From a checkpoint of a small spectrogram FSQ autoencoder.
Data: trained on simulated modem signals in the audio band, 78125 training examples, 12.3 epochs.
Rows from block 9 of the encoder of a small spectrogram FSQ autoencoder, named by matrix and row number. Rows with one number belong to one neuron. Each number is 128 + 24 x the weight over its row's rms, rounded and kept within 0 to 255. All counts start at 0. Numbers have three digits each. After the name is the row's rms in percent of the matrix's.
After each neuron's rows are labels from the 100 clips, of 14976, where the neuron reaches its highest value: "top examples" is what is common among them. Only what is clearly more common there than usual is listed. The data: simulated modem signals in the audio band.
# fc1: MLP up (encoder.blocks.9.mlp.fc1.weight, 768x192), inputs 144-191
# fc2: MLP down (encoder.blocks.9.mlp.fc2.weight, 192x768, transposed), outputs 144-191

fc1.210 079:095128144140139130122198109168109146143116077080141068134067138121150129109149097133134125093158135137108147131115187137146101120161143144134093
fc2.210 067:125136125117107152131109114154132085140103169109121138110162126149141138176130176142139127122158124133179095118130124150131122113121110109151171
top examples: burst

fc1.583 055:104138107105117156116127138133121136111142161096148120102144087088112117097168120136120132142107171123123096144089157070120144100152124149131162
fc2.583 049:128130120132104121151057122118129135124140100126093153108140100160180111122108124127124126116132148181073138123121094155103135145137111143129144
top examples: FM speech

fc1.329 157:151142118143122124124187123123109142117155134097122129135138135125101149130136043125195190127170109122111133140122130120093115127128143122098087
fc2.329 148:129153121129089161150106145118113099107156153163103142116121130156136141133118165074115102089132139136162106123100106092146172145097130095150157
top examples: strong noise; carrier: 3.5 to 4.5 kHz; 800 baud

fc1.591 054:105146122152113136124130085096136129126092114156162140147132121155181145131147092136112133138098139150156086109162134126127119149112110128096134
fc2.591 045:169156142125151102136114145119138143163101120124126110066081133127081145120106091160110130132123119120120147112139162148121142138135124129061125
top examples: on-off keying

fc1.66 101:165139099132125102128175111109136114110134106089126138129131133098102143160136061134155166134153115121095127123118113110086097111130108111119100
fc2.66 103:131155126111104160140111131148142073106158151165100162108123135151100141164126155126151097099148089156167107114111116094152145162092138097150145
top examples: 800 baud; frequency hopping; OFDM

fc1.392 056:143148158140151083116075110097127129148123135128146125091084124110128152095106121153155138110117180143131142104114101108129153112125099069192082
fc2.392 046:126105118131126076097122157137106129189184130077148100102148116171155128109150140121140093181154133101150122140147112128178118128126134140129142
top examples: FM speech

fc1.449 050:122106139143148156094131104131144120140123118199135119097082108108163130100116130127153087132097169119143141113093143105117151163149145145114123
fc2.449 048:154111111135113104144152123138098142124139164097144141149162161159182069114109110127149127125137143158124144088137123132114117089097131148087123
top examples: carrier: 4.5 to 5.5 kHz

fc1.112 053:099125119140187165159133109148116131109186129145096139113130113136085164128143116111160106127102180076145191120113107114133130087138136132167127
fc2.112 047:117127104125115126129093139173146147145085118136129124107189129127149146110115090100106177115133104130108137164150100125141120130066116119108163
top examples: 800 baud; strong noise; frequency hopping

fc1.318 055:097136111151157143072117115105098162147146129111143094134103141088149132108134102146098075160140117116108150107164148162118117163169129143150149
fc2.318 052:143151128140095115139142122170130099156172128106135146102099139126095112134113135147133110156175130141157147101132114114105131152076132129168126
top examples: carrier: 3.5 to 4.5 kHz; strong noise

fc1.360 057:142119112137103105075117144113106124118163132137091094124162109094099144115077099122156078133088125120114111138128129147135085083095150131118122
fc2.360 058:082130151099096133126097130169109123144135117191082109143119149126119142165125126141113149138108125084167115132116148135132112146124131108128154
top examples: strong noise

fc1.575 053:092094155129157161084163123124134108115150144119113142121056133107124132134148144128159193142110108108104142116097157105173141113144131108134187
fc2.575 045:149177120159108126083156104126129077122112096135132116125119136142133111123169132092132111145116141157107122149180121155162154120113137130108158
top examples: on-off keying

fc1.597 051:144100142106132137117108146091146132149142117127126165136143112107111088083129167098158177176162181161115147088118111120116167130101112138139129
fc2.597 051:091138126131158090144166137103165139129141097149127126156105115112120090114095098153152137112127116126160152158147102156093141103120141138128116
top examples: carrier: 4.5 to 5.5 kHz

fc1.441 057:124155129117115126105119137122135114105123112145092120093167136149117105159097162106115132094105068118147110144181108113117133154096091143088099
fc2.441 048:113107152106146111141164210135158118147132131125118119130114115144096099160163126126080083127121164101121126143137114138134099120100140142105143
top examples: 800 baud; OFDM

fc1.701 061:122116098112116128121150144123097080104138144132121196113175099140176103136113125120140155107142085111081117108134094110146136134096077148075164
fc2.701 052:083118129142150153156146139141142125167130115191143109139102189087091165135164154107111122118122126093118139100105143143115107116132133167138122
top examples: 800 baud; OFDM; frequency hopping

fc1.487 065:098184118131141154144159120128124192154089123159157100141155140120138134097112110128090121165135145081126134131083140136090138111152161164111175
fc2.487 104:156138113129116175124091141127122078117167168166106160114150123154094128180121148124139110112158124120187089114092099115143133137084137092135165
top examples: carrier: 4.5 to 5.5 kHz

fc1.257 057:113104141128133133161192154154109114152131117154139122136145140115136107116125120110146139165134149192123142139149154097184125102142145129105108
fc2.257 047:108121147170117119093157151109133100130110094122150119109135200132126133142158146093140177092140125076178127103154145101156141133143157154156110
top examples: carrier: 1.5 to 2.5 kHz

fc1.119 052:112141100138112114177125134085142141165088096109148108112097130141121133130119172131091125124121130102143090151092107170162078122121141142089110
fc2.119 044:105102197152083129120134141114132158135144124143101150149092124151181136103147146134105097106100119159132123126107132142134062164112116157156114
top examples: carrier: 3.5 to 4.5 kHz; strong noise

fc1.281 057:140141086078108081097148090086148125148153115118166171098141154111097147146086144111100140163118111113124130161121132115119173119128132133154160
fc2.281 046:113080131155146132122132151132127146116110115147112114129116161088152113117153171141165131118099126142116208090136160129137134093160130138139112
top examples: 800 baud; carrier: 3.5 to 4.5 kHz; OFDM

fc1.474 053:120121132095124118126129116100110151153087100128113133139140090114164086130116125110132092129119155139144109140135136118072136152104157122134172
fc2.474 042:141115123123093143143085154121169108085145120166112141093121127166131154137104102071171156061121113149143112166148151120134123175171134150094119
top examples: 50 baud; frequency hopping

fc1.595 053:117092116111098144101150119089111151155121119117151125145079153132088134150127113144106174110104088153099091138122085121117149130104109139122106
fc2.595 043:114122133117152138102124149128140122148100111107150166125136109136101116133138099079125126151143155116117116142126148118085103136099116089136152
top examples: carrier: 3.5 to 4.5 kHz; 800 baud; OFDM

fc1.745 052:103107129110095155140149126160179113123120129137090133127072116091111132111152128126139112172104095110159156177113146143152115094153130122122141
fc2.745 045:157151115154140113148124085109138123168093132112119138155129146144171104129159114157098101124152120115135146121149118144134138129157088138144102
top examples: 50 baud

fc1.86 060:170149117153113139128141141103101118127121121141139152160155113152084131171176120093099145097134094110116102168144094119103150147089079101128099
fc2.86 056:129156149140101064156142101121139138137115084075102121161133140108114142130156102125139156120087127105122147132152119191112149147069083138115125
top examples: strong noise; 800 baud

fc1.430 051:100145126136143133170162123093147096135163118132158147152080112107124135148114139140122123156143088129089092129112130126125155105133166117131119
fc2.430 048:154090103122120137124178098127111140173130145130169112116104103114146167091096129113106121118137112108122109149127079122166129153106147136130133
top examples: 50 baud

fc1.406 050:126147089164124150138118180137104105158099108113118077127149147081108126151134150149140116087148093110121110163112129134104120076123130106092141
fc2.406 054:140157118112121173129156133111132119114167124111091192120163129139117159164126169135123123105130082121169084147102118129149104156117146123135155
top examples: FM speech

fc1.741 056:074110142141129146091119132139170164147115152108181108122123141131118130107132123128156120127123163165154087132137171127147168097151103124108123
fc2.741 050:171100131159142130174158151147129142161131089071113141164130162146185135068127125116152131097150127138108137086099159150103133124106142143162099
top examples: carrier: 2.5 to 3.5 kHz; AM speech

fc1.426 079:108097151131125084146145135154129123173091094072148092147121120156153116104114089162128142133122133102089124115147138153133100112133127162153107
fc2.426 067:141138121116155155144072123142160088124130181158114150119096143157123137140144126119122118110160105155188088114110152127123134146110135136176189
top examples: frequency hopping

fc1.552 051:123124130145072130118112146118102121114129132126115174132215114136131081151126151109111128117078122098148117099130149142083140168141149110098118
fc2.552 053:117097201130129121118139129109151188100124103113169139134080110126108128171106122167127118085115107156119140121140165152128143109099128144139062
top examples: carrier: 3.5 to 4.5 kHz

fc1.568 074:106084132123133101086149102134121155187121056129175111109118126117133115075173153137104123149082145133102152113160158160138115128141152123166118
fc2.568 059:133130145125179117162132168114135104151155099073094154127086136133150118070141129147126071122141116111172143134115111170133129134132133143135129
top examples: carrier: 1.5 to 2.5 kHz

fc1.130 064:104115129129108120110118087163142118143126102054126134144121091166123114071149113133111124137154141145137124134170146128140124108167140142098098
fc2.130 058:151153156119123148110105175132150094143160147138072124124109083125130118165108122182113130102138123113143120131116140145102150160127136140177133
top examples: frequency hopping

fc1.564 058:104129174139138125097155129135162105087141083122218077120103148120125107203115125167121143130137106124149135137134138175107159131130124104143129
fc2.564 044:136113102136156058120122146150151103104165137096129110118115139126127106134077137096104083111103141094086124153125117115151152176104121147095149
top examples: 50 baud

fc1.280 053:115124128165169138090173143151163139144110136082120068097097110107135103052172121096132160133136128184080128101161151119172129189080108134139111
fc2.280 046:154121130115159147106101190129098096096185100082113146105092113162100155137122122124121118123136127163134086137109148135109121158158091121165183
top examples: carrier: 1.5 to 2.5 kHz

fc1.386 110:097128147123142125109170130143150173160063097093153063117106113102163110068151117150104130138120197137114178107168156170137105137155150151158102
fc2.386 097:137143114130133167160093124143128095102150150148104166125122142169121154168148153121156100097133116148168107107093142129140137158090151121165169
top examples: frequency hopping

fc1.696 053:143137143151150077110132120117135112159113118083124086116130149136159119131138133125116115133116160069142129132115099143116120144115137137122137
fc2.696 049:099115152144105109135196119135144089157117093090143127090105171130171085168159129142129129128111159110117121125124150110154123123103092185149093
top examples: carrier: 1.5 to 2.5 kHz; FM speech

fc1.136 093:121091162133137160113156139137142130171123108105172114129103131139136117093153070149103161157113144140083143128151174156141099132153155104148090
fc2.136 085:153149136115133185144123131142144060130151138133119162116148130148122143130106123129153108126155108153132089118115123135146131154083117118129176
top examples: burst

fc1.313 048:145153148135165109123122172159117097120113146134069126115166150112102109109159089146104159137134127147116160128125108188141144177123077111111109
fc2.313 053:142133128136154111118164098135122128150088139151163142111114144128136098106137113135114100145092138121114151113139113149108145099128125127112081
top examples: carrier: 1.5 to 2.5 kHz; FM speech

fc1.405 057:136142126127127114126112111150117083109116103166114126141120105171103123101144107159164121125125108136104156114122096130127123142163139152147133
fc2.405 044:135147117156114127143097122166123141119129094072148114092159109175142126099103144126077138155169192130095125128137133114097133156126123116133121
top examples: 50 baud

fc1.526 095:096098149123125117117193134151138135153101104132133100117099110095148123137161097187131174133147173155122145117132145167137108137167144109138069
fc2.526 083:175154138144143158148104142126126058101131145131093155107155124152130139177140152153159108111142105131172100120084130108146149169094107113129145
top examples: frequency hopping

fc1.164 158:141124122123121118126166127139129136143144114093147102115103132117117135088140069135163163136150129161105127124146151119097110126165138133117079
fc2.164 180:151144100103110149153111136151122095106148153163102150106135141154098135150133145119153092091142107146158105086098118099161138157101146114159145
top examples: burst; strong noise

fc1.30 059:152138114116118136150107165137086123102142126142132157109174113138085154197145124126081143097143111116117076135134100130117202147081101111107123
fc2.30 060:100152138150132092161195129142157162135068103114142143155148161101119120144108141116123145128100132131147141120107109189095162145127098160137086
top examples: fading; carrier: 3.5 to 4.5 kHz

fc1.323 054:139141169142151144128097126076139093123125147147142085093155165143120156168108135094118138136153109127142154121136100080128138162159100080140110
fc2.323 045:130155128107144108110184116144125181172120125138141130161139164127141111169140119140106139118112106134080156123083140114126119103143136134151091
top examples: carrier: 3.5 to 4.5 kHz

fc1.79 049:101131122168119134141120108139128112161158111140083142135118145100134135210162120123125108143137119123151101139121122158117148104114099172146162
fc2.79 046:150151122166123112143123134119110132127156106128117099125143081145139121151094125149169091161087124162110090125132077082159118139127119131124125
top examples: 800 baud; frequency hopping

fc1.538 047:133116149113125138154066118144088099132077101165153118167172109123140139148178127157113133133113112139107134133098098128126175108147164098105114
fc2.538 049:083075118127097115125152119123159127123110116135104158114123155082119102133135128158071134152096122109147151144122132146100131146128134112114088
top examples: carrier: 4.5 to 5.5 kHz; FM speech

fc1.262 136:151136135132126118116174129145133123153125130103141095141098128121134147089150050151174160140143125123108134147141138134107091122144146127123110
fc2.262 116:163137113117108149137086132142111078098143153149110175105128122127101128194120148124154095091144091134172084115102123115131156148097141119137156
top examples: carrier: 4.5 to 5.5 kHz; strong noise; 800 baud; frequency hopping

fc1.708 057:161144131118179129120079113132129134079113184135105132136125142114126141151110139093137104128152176122118148101125125122177108131105119142130149
fc2.708 047:112142124124146126147101103160111129110116118139101173168165187126132103125128105124141154118123093126190129165104118096152141112142156158148152
top examples: 800 baud; frequency hopping

fc1.173 097:164155095131141096124189143129113140136114101076137131135144106137132163135092097124163169156132101106133142161144110114084125114111124141121101
fc2.173 105:124143126100125155129092140134135068075157174169106143109135129136093142168150139122160102110191112132177111130087143105155148160114146114151141
top examples: strong noise; carrier: 4.5 to 5.5 kHz; 800 baud; frequency hopping

fc1.438 058:147064117126106116133079123162145136105153099136123150106163096141148112094131099095108133172117083119100087137141132131112138103136153093109158
fc2.438 055:135137154131116100155093137089122162145122120141102154179090126144154151053138076134131124141092140119111131078149130144114114128111128120175115
top examples: frequency hopping

fc1.114 078:086087119130138137106137121140154170158135078117113053117088132134133098055158137131130111142125163146117170129096128163122141137162165150141094
fc2.114 060:144163111131118173102123136113121080077126119125120135137149115171138115158091117129151134123152128101162132101112121096154145135122119110160183
top examples: frequency hopping

fc1.143 051:160116117150104160150108118111124117108168092174158101121097078126094181153136138118118175112156117122096094124108124152157114143177151173072114
fc2.143 043:177149150117108146119147112167105128172115128111090136118156094158198080115128093127116127129128118135136139114148142097128137119132071115139167
top examples: 2-FSK

fc1.201 056:159055117126121144114098169099098103088122088096065139135144141089128120150122106151109125156103129132135174120121094084139133170143140100082154
fc2.201 050:121093120120127087080100149091155172090132107111155121139115104139119140117145125131114107112124126131109152115128192134126133158142109189152088
top examples: 16-QAM

fc1.705 051:142156116126109111146149147146101171090115121105127125108163136139110147117153192153135105156113116126137142162117167099087128162140154142159093
fc2.705 048:112159112111102175156098122156143142146109095103095155128150084140116136144097168168142144108131124135096129124150116123133149112119128128147160
top examples: carrier: 1.5 to 2.5 kHz; strong noise

fc1.570 057:146106145079116116127098106169152119177131085141113142083129136090157100082121168068103142156118209126110155101145133122131117108104145119106122
fc2.570 046:093128124132081140116106134138181155113140125182168086146128072113099186175150129152131150124190124119126127118100134153115126116127121140145120
top examples: FM speech

fc1.481 057:131134113122127109082148092117110162131111106139149157138120161114173189099126138169129123142103180122122115125134136090152145135154162136128067
fc2.481 052:124096112101130157122133103132151150164138124163137114175132145151160163135091121113158137109150139122154098112098126113138090122109134123114163
top examples: carrier: 3.5 to 4.5 kHz; strong noise

fc1.41 093:082106140132153124113171106164150144164129084128146084121112130129175117073136111141097145127125177134100141130167140168139104145142133150147109
fc2.41 084:142148121124126154110097119114114079121152156132104180125128123168121084149142144135140112137139101134172107122104108108152129151120123110153165
top examples: frequency hopping

fc1.256 056:163133104163129137133105121134127162153121138146097118093146140146134183171069102146138147133090111129108097094142099071156129124100149131118095
fc2.256 054:122131122134124112115148157168148151148127101130194137107109117125114140100118125133130129108128140131112154127122103103162129123137087144115047
top examples: fading

fc1.355 051:132109121126119130129158135097154111144131149146129153123143135136147076109083127122154109115130106111128092143117174095150111104122116160148140
fc2.355 047:198121099143155124134138117143112155137137104134163108129153091167198140072136138109094138113128137161132113116131135105122097140143146155116156
top examples: on-off keying

fc1.184 062:116136098153114121122143127117105148114090089092136121102140135132127123105088124130092132133100136143140148126137089173115099119190125137148108
fc2.184 051:127126123109106160124177108141174136123094156187134131121140144118088151158156091136125105121153149068155127138130137095130115122153161142071085
top examples: carrier: 1.5 to 2.5 kHz; FM speech

fc1.302 057:101103132158161162147165086104187117150106141127154167112080144130128155121142152172162148131083065142147106169107162103154140144149139159171119
fc2.302 047:114077158161141102087119082103108107141110138142130150094174131159123106116131098121096125127114108173125131105171100129141149154129115147131172
top examples: frequency hopping

fc1.411 121:181152102140138114139153142084110123104139160102142151143152109158088139142100092118201162131151094112129128137116125100091116115117124125106076
fc2.411 081:129109108141134092116189162118143136144108129142097122165131135097114154149133124085137118119123099098148159134137110133119126094149101140142128
top examples: strong noise; carrier: 3.5 to 4.5 kHz

fc1.651 055:130072141183153101101123203173142118118184133137072124100120136136150152120151141102115070174121109157137122129155194118127077143135118136134120
fc2.651 044:165120142097137153121152108087119121121150131127156151155105116101049154171127136146114124134125174121126116151110103101109144115124122150142120
top examples: on-off keying

fc1.424 057:110102146134099106074090122143107132150086129108175129131111122113145164086149141127069122181106150137094169106141140147139137133148143150069120
fc2.424 062:156133113123109176170137123148123082101154106139111162124108148129093125126102114115155139119128098119172116100138116102127139144123124086137148
top examples: carrier: 4.5 to 5.5 kHz; strong noise

fc1.661 055:113114139155120131159128103122107091178161105107125094152079105118174148129158100122131101116106136110157098111195120140159093157133103102175143
fc2.661 058:128074142164142116115139131114139142135188136145110149142128167134114120080127127072141131128144122136172114100083151147113124163102125102141132
top examples: carrier: 1.5 to 2.5 kHz

fc1.473 056:159118157157120141126126106089125145117146162126116096136177125124090103163110120138174115093154093172134142139119131132135137117113136130136137
fc2.473 050:141128115160107105131067099142152091119120109152154117152114108135137122120118151159154152117078152088125130146127118062136098067099125143093127
top examples: fading; carrier: 3.5 to 4.5 kHz

fc1.685 071:065111132139132105112167117148125172151098081109155074131090136120131085090133151147068147150093194128118151124150173134130118131176155147151108
fc2.685 085:180161113129086160145128135153104081107148153137114160126136098122092133164136149108160112104178115140155096114107112132137130164104145106119174
top examples: frequency hopping

fc1.435 053:176123134166104101134144146101112164099092099153114158117136113155094101125120176146144099125161160139131164135112109110114118179133162169136097
fc2.435 045:134166110144122133138156130138164148116119167144129095087109138120155087165109124094087143146120172156129127145097137138081119135127117119169158
top examples: carrier: 4.5 to 5.5 kHz

fc1.680 053:142146161135124144135090134141093159152125145112147123148125106097140154127149149177175148094134154091160140140096096149115136146120172163139119
fc2.680 041:094154154155176135117116087117115155168120126107111088084117098151142132106124101118130130076129110161088088151130126121108101144147103108137107
top examples: on-off keying

fc1.637 057:143109144109136172106101093118102173108146143107081099139127091125101101141116137139111114136134105117174116138163109124121145122117119112107156
fc2.637 055:078130104124140134113110098136156161124102154149137144136116119097106125176151110091095120117169167077136163136115109126093120093109087160128112
top examples: AM speech; FM speech

fc1.6 157:163156119141119122119197142124121107121140133090114119149147117122122136139117067123185159118153118124128105137129115102116134107127124130123083
fc2.6 176:141138114108094154142123163127093105114148145159107147113135129143119152153112154084121097105141116135165105103101101106144171145108155098151157
top examples: carrier: 3.5 to 4.5 kHz; strong noise

fc1.528 061:144167146142130104134119150132094166136103118142112081143109100113187132101113107178132137133124140117163150111152114126144113117089156130114139
fc2.528 056:081123158153117137128159146121139121114149136129152136118081172132127183122143078111110105092152152119143101139092157149143131095138155113129107
top examples: carrier: 1.5 to 2.5 kHz; strong noise

fc1.55 055:117150160108125127130138127121105146147108179171094118152170096126129117111114113125179119127142111127144120075144100136155106110145158128123108
fc2.55 058:077133159148129060109163139120138132131119113116125103136103105131144094067144150119114129120123155133098156125130145132146117104138145149128100
top examples: fading

fc1.479 097:159153095137171108117186129124109149122128116057136112124143123127129133148115063151146148158141092114117112135131107109122115111111126121123085
fc2.479 127:156168118092110159147125141146145073100153157140102147103131142164114129154118146126153108099151096165172093101106109114142134145099143105171147
top examples: 800 baud; strong noise; frequency hopping

fc1.447 057:147139098126167184146103095127123116118148153129092146139144104135132135128099161076146167145079103147148104110156148130136142141161130127101163
fc2.447 062:110095144112093090095147141116124105154121122140131115148140109136083125157131144172105140107077151064140101113145115147104117122091091143144056
top examples: carrier: 3.5 to 4.5 kHz

fc1.340 053:152125162111112143110114114130128081112126102146128141132165095173127129155108130145180130088127160135133153177174085128143091115115118151116135
fc2.340 047:093114104112128108113118162122119131117131138154131111103156187126154150129126141120101120145108118121112139107102146118127106104117151137124125
top examples: carrier: 3.5 to 4.5 kHz; 800 baud

fc1.149 055:123075146107126133126139107080162097136097154126112144144137087102133130136108146150099114096147182141136146095173152110119113144157140136131158
fc2.149 050:132084097120140166115128154124117123119166113130143129093136120183092123127132114080118165141106107137138133153128134160152118145095109132159150
top examples: 50 baud

fc1.16 094:143141119133153103116196140139150112164130143074163117117109105132115123101165065134160162127094134125111131114128162128127075133125123144126080
fc2.16 058:109161167095131182117131124139165131111101122120142139106124116147084122191114149122147105152147126151188113106104139134128124118117150086134144
top examples: burst

fc1.746 054:083145118120119115131127110114154177115106120110134130096212097102112071097108125107118121183113135169146140119101150156124119173109152129147103
fc2.746 048:098111109147131153123136128110122130090185175094147127137135129095105085146085144127122120149124155128102086111093129099142115126140118131120187
top examples: carrier: 1.5 to 2.5 kHz

fc1.457 057:160172122085109143125135151106094089144142163163100190119132161164144116143141123092151102120133071128150097122133133097164126154162119147086084
fc2.457 069:139101148116153090120132134102144200180119082114148154173105125125160129105119109119140127124089152127083162159123141141122110112175129137137093
top examples: fading